A small CTC audio transcriber, trained from scratch.
Model: 2.13M parameters, arch crnn, norm groupnorm, activation gelu, depths [1, 2, 1], rnn gru.
Data: trained on babble in 24 made-up languages, each with its own sounds, syllables and stress or tones, from a formant synthesiser, 39062 training examples, 1.5 epochs.
Rows from block 2 of a small CTC audio transcriber, named by matrix and row number. Each number is 128 + 32 x the weight over its row's rms, rounded and kept within 0 to 255. All counts start at 0. Numbers have three digits each. After the name is the row's rms in percent of the matrix's.
After each channel's rows are labels from the 100 clips, of 14976, where the channel reaches its highest value: "responds to" is what is common among them. Only what is clearly more common there than usual is listed. The data: babble in 24 made-up languages, each with its own sounds, syllables and stress or tones, from a formant synthesiser. In brackets: how many of the 100.
# conv: width-5 conv (model.blocks.2.conv.weight, 192x192x5, each kernel summed), inputs 0-191

conv.47 093:145163117141114107055079108131154130133115143079145078081186125047110152151104088140090145145141099122163142114131209115112132086128161126124125126133140127197161139067151128179136124119117120175091065116135135096139117134139077136149081159137184132095123136144094075201112149121137109137125158154111138084087086121134168130093098178098088119118143148156100098137082130120147176093132159096089121147104116159100156136072086107155137199059177129094179152105176085115154199134147147150126154147170117115140121154163110112173113095134167130074170026222164156127131119128102142153
responds to: reverberation (60); muffled (low-pass) (52); voice: child-like voice (52); pink noise (36)

conv.113 092:121098100089137105139148167165128082157096092141093098096124071143131152186097160119194137118135142117116155161129126099141056112168110147114151096114135087078130104154103130045097157128093112148142150083145116135171091122143161090054074127071078069137105101094137041115112110086101138187126107099088083082116093123143141144138197165165182151160112122150130119078129069092124114106126089118144098149143156150151150148095153151132102152177135163106135187141118133121180150137128140135097154136137177128160101170091216182153104188119154124093184133080100168123112165133102201139
responds to: reverberation (62); /x/ (37); mains hum (32)

conv.1 100:090161116120159107122101160162130103137095143181129135117112084156144114075150106099090117151128146213148128181161123107066147160103119182124109137131146136154090059175093087121150129151170186155122167126167124132155164094109174141138180124140106151115136192132118195125142127111181133120148130092173140139106064169125133061181122050136157107131078097108068112142142146161085175098154188150134123106144153089188138142132175179136102096131118154128131171101093102044082146134178086115130126082091101107131113160132131096123133102162102101118171050133121176159095107174097152195
responds to: quiet level (66); muffled (low-pass) (37); rumble (31)

conv.71 107:139133163155109101133182166151099057133085164121093149115117129142129121107081139144130093089150126112120170175100131098130158108112158140126079144144109117062156151180100156143128104080143163190165111154169119128144171144178144200166153075092187126115097135164106119116115144135124141153091099112083122137143178125113087086111159166121099090104132132061104104113151078116132119170058103117096033114111076081076148121119126095133133129117123130130137163165153127175170120119114111095182117140152114155133188104173139118181089160160093135186171132234195078136140138206133094117
responds to: /æ/ (47); /w/ (45); muffled (low-pass) (38); pink noise (32)

conv.109 087:125121121084173140114110137160162175163133091135175158157109169097192114073145168155095104181120187113130130107134101129071085141137192099120103117102141132142090121185150130073124083112094120102150123125133145143089128079115162113082143136114181155085151058107140096146132090051137112141194096130139158110093113198122134100178098068168153207172102144077138144115148146131118085165146138087124109131075136108088189120126136136149156173063111089107069092082096099110119164114084114093121102088115068146116110126184093114085130136150120070207112167148127165107139091114125130114
responds to: /ʃ/ (93); /ʊ/ (45); /m/ (38); /ɨ/ (25)

conv.35 100:092143087162152135150122101098134146170086145127150104135136168160144164153137186117080132141172137205140188114117122198135160146113138104143071157144137176149144101139145095129161133135134144095166121132093105126111067119102073121156113099131081153118129109096185146115132128125129088091120059123107058160024095190069104164126132101161098097104084127112154139098178140116132101229109100162145102121160117136137119114101119167096084089150094132101176053136090072117053124101086111129093093108168153159115094099079096140108129099086092179154154126117169162163151145171121133092
responds to: reverberation (88); white noise (78)

conv.22 094:176135080105141143120124114168105148125088162115175160160141142096158129156133108117105161146176178156144135164116148160117173145079095207151180154096120154109118169180152090111103142106146180178064146090117096146121144143186147141134193149107133151113119102158114126149096131141157149125161131113160130116132165145111129114111145141089110156154141141133108070072198099118137084140104177146165000112108102094076131135079069078129125119104087142133173080070114085148111177148114145125094142091105131111158120163119166093079150155105161138154198157154192192091118185107154171140
responds to: reverberation (78); muffled (low-pass) (60); pink noise (52); clipping (25)

conv.11 100:108097131111125137124134168163100070154209117168191106164119080100167109130069132138083143164162114176108097115058109148162121094157129110099111060073124075067148131103089121161065070102160126141109171153112089098140157155160116125143085130123124127136104124158150187154165118090171128105102097108093139087122073214101117135138177132136141133093091132097142167107111107139143173139134084131137090094150166082093088070076121092153148108138098073108100140132114091103076142122113109081052101155112101119135079075117087114098183152159081180149155154122100117148113074167108109126
responds to: /k/ (60); prosody: stress on last syllables (46); /k˭/ (44); /u/ (41)

conv.178 099:130141111134117135173094099192174161142120097066150143087107084126117175114179115134116127078138137125146130158059148218138119070131151090143136098132142088117134145114192079187091113138131104112145090183155152108175118208136173073094153136128136106116135142119139128129110152141121065158113113119126106139075039158107134116091071107146081125110132148088165193092126096079132085090115102159159091150088071092150145171107133169125090154131139127118173124108180096093145147113132161127146097122097160151111118086125082113101143119174136133179091091153177178225109114150082171146
responds to: reverberation (99); /æ/ (52); muffled (low-pass) (43)

conv.15 097:103104109156172087129150185070099047110146140180162138091132066106182196124092121158091153146108144135046136127115151111082095113124105164132087092080174114087158111123111118152108138107130175143115156116134077103107111125123102100077113121097125112163145095127110084100103137122133095130120120058080103104052088120104126138089117122095110131172135068124151131138151121190103109151077157120082141117108147178147101115124127032150155082161076074084150121085095136058092137117134103100164182178116150126075074074102143133134112114132136090100172144107119107094105161071142180118
responds to: /k/ (55); white noise (41); pink noise (39)

conv.103 090:153106099079128098129141104100075147116121098094137111104161157133163169092160160120148111067174200138139059123111145162066123108091137112106121131145085151164134159147077091107126117097076139166079108145137094116160123052110169074177148170070127134101154094164148143147198194131196103131150144140122136176139083156107130133095140154186139107171122190145099137164154116150119102136126129072211086183109151186122160163172146133129138198150131112104095156136150103178134184140139106185122169160138153120138101161148144171110145132125127179141158176140141131084154146145124183195
responds to: quiet level (63)

conv.153 118:109120135120156116192153150150086166097147131111117126136093138103129135176161138158173162192120059148096127127125095092063062115173165190136184076103126133130152127168122163111170156179133152136140099124128123140126135127095087090108085059111120108109093087093116090164132098109094091095076121080156150170158061164090129159146111119133141098185122088106128089117155119158096164129136097182121171103170150172125107118073093110124140063118136150127175160087193176153175163094048138075078128140136110165089163073150119137187127147177153158169123162165162091149151163140130107124
responds to: quiet level (70); rumble (30)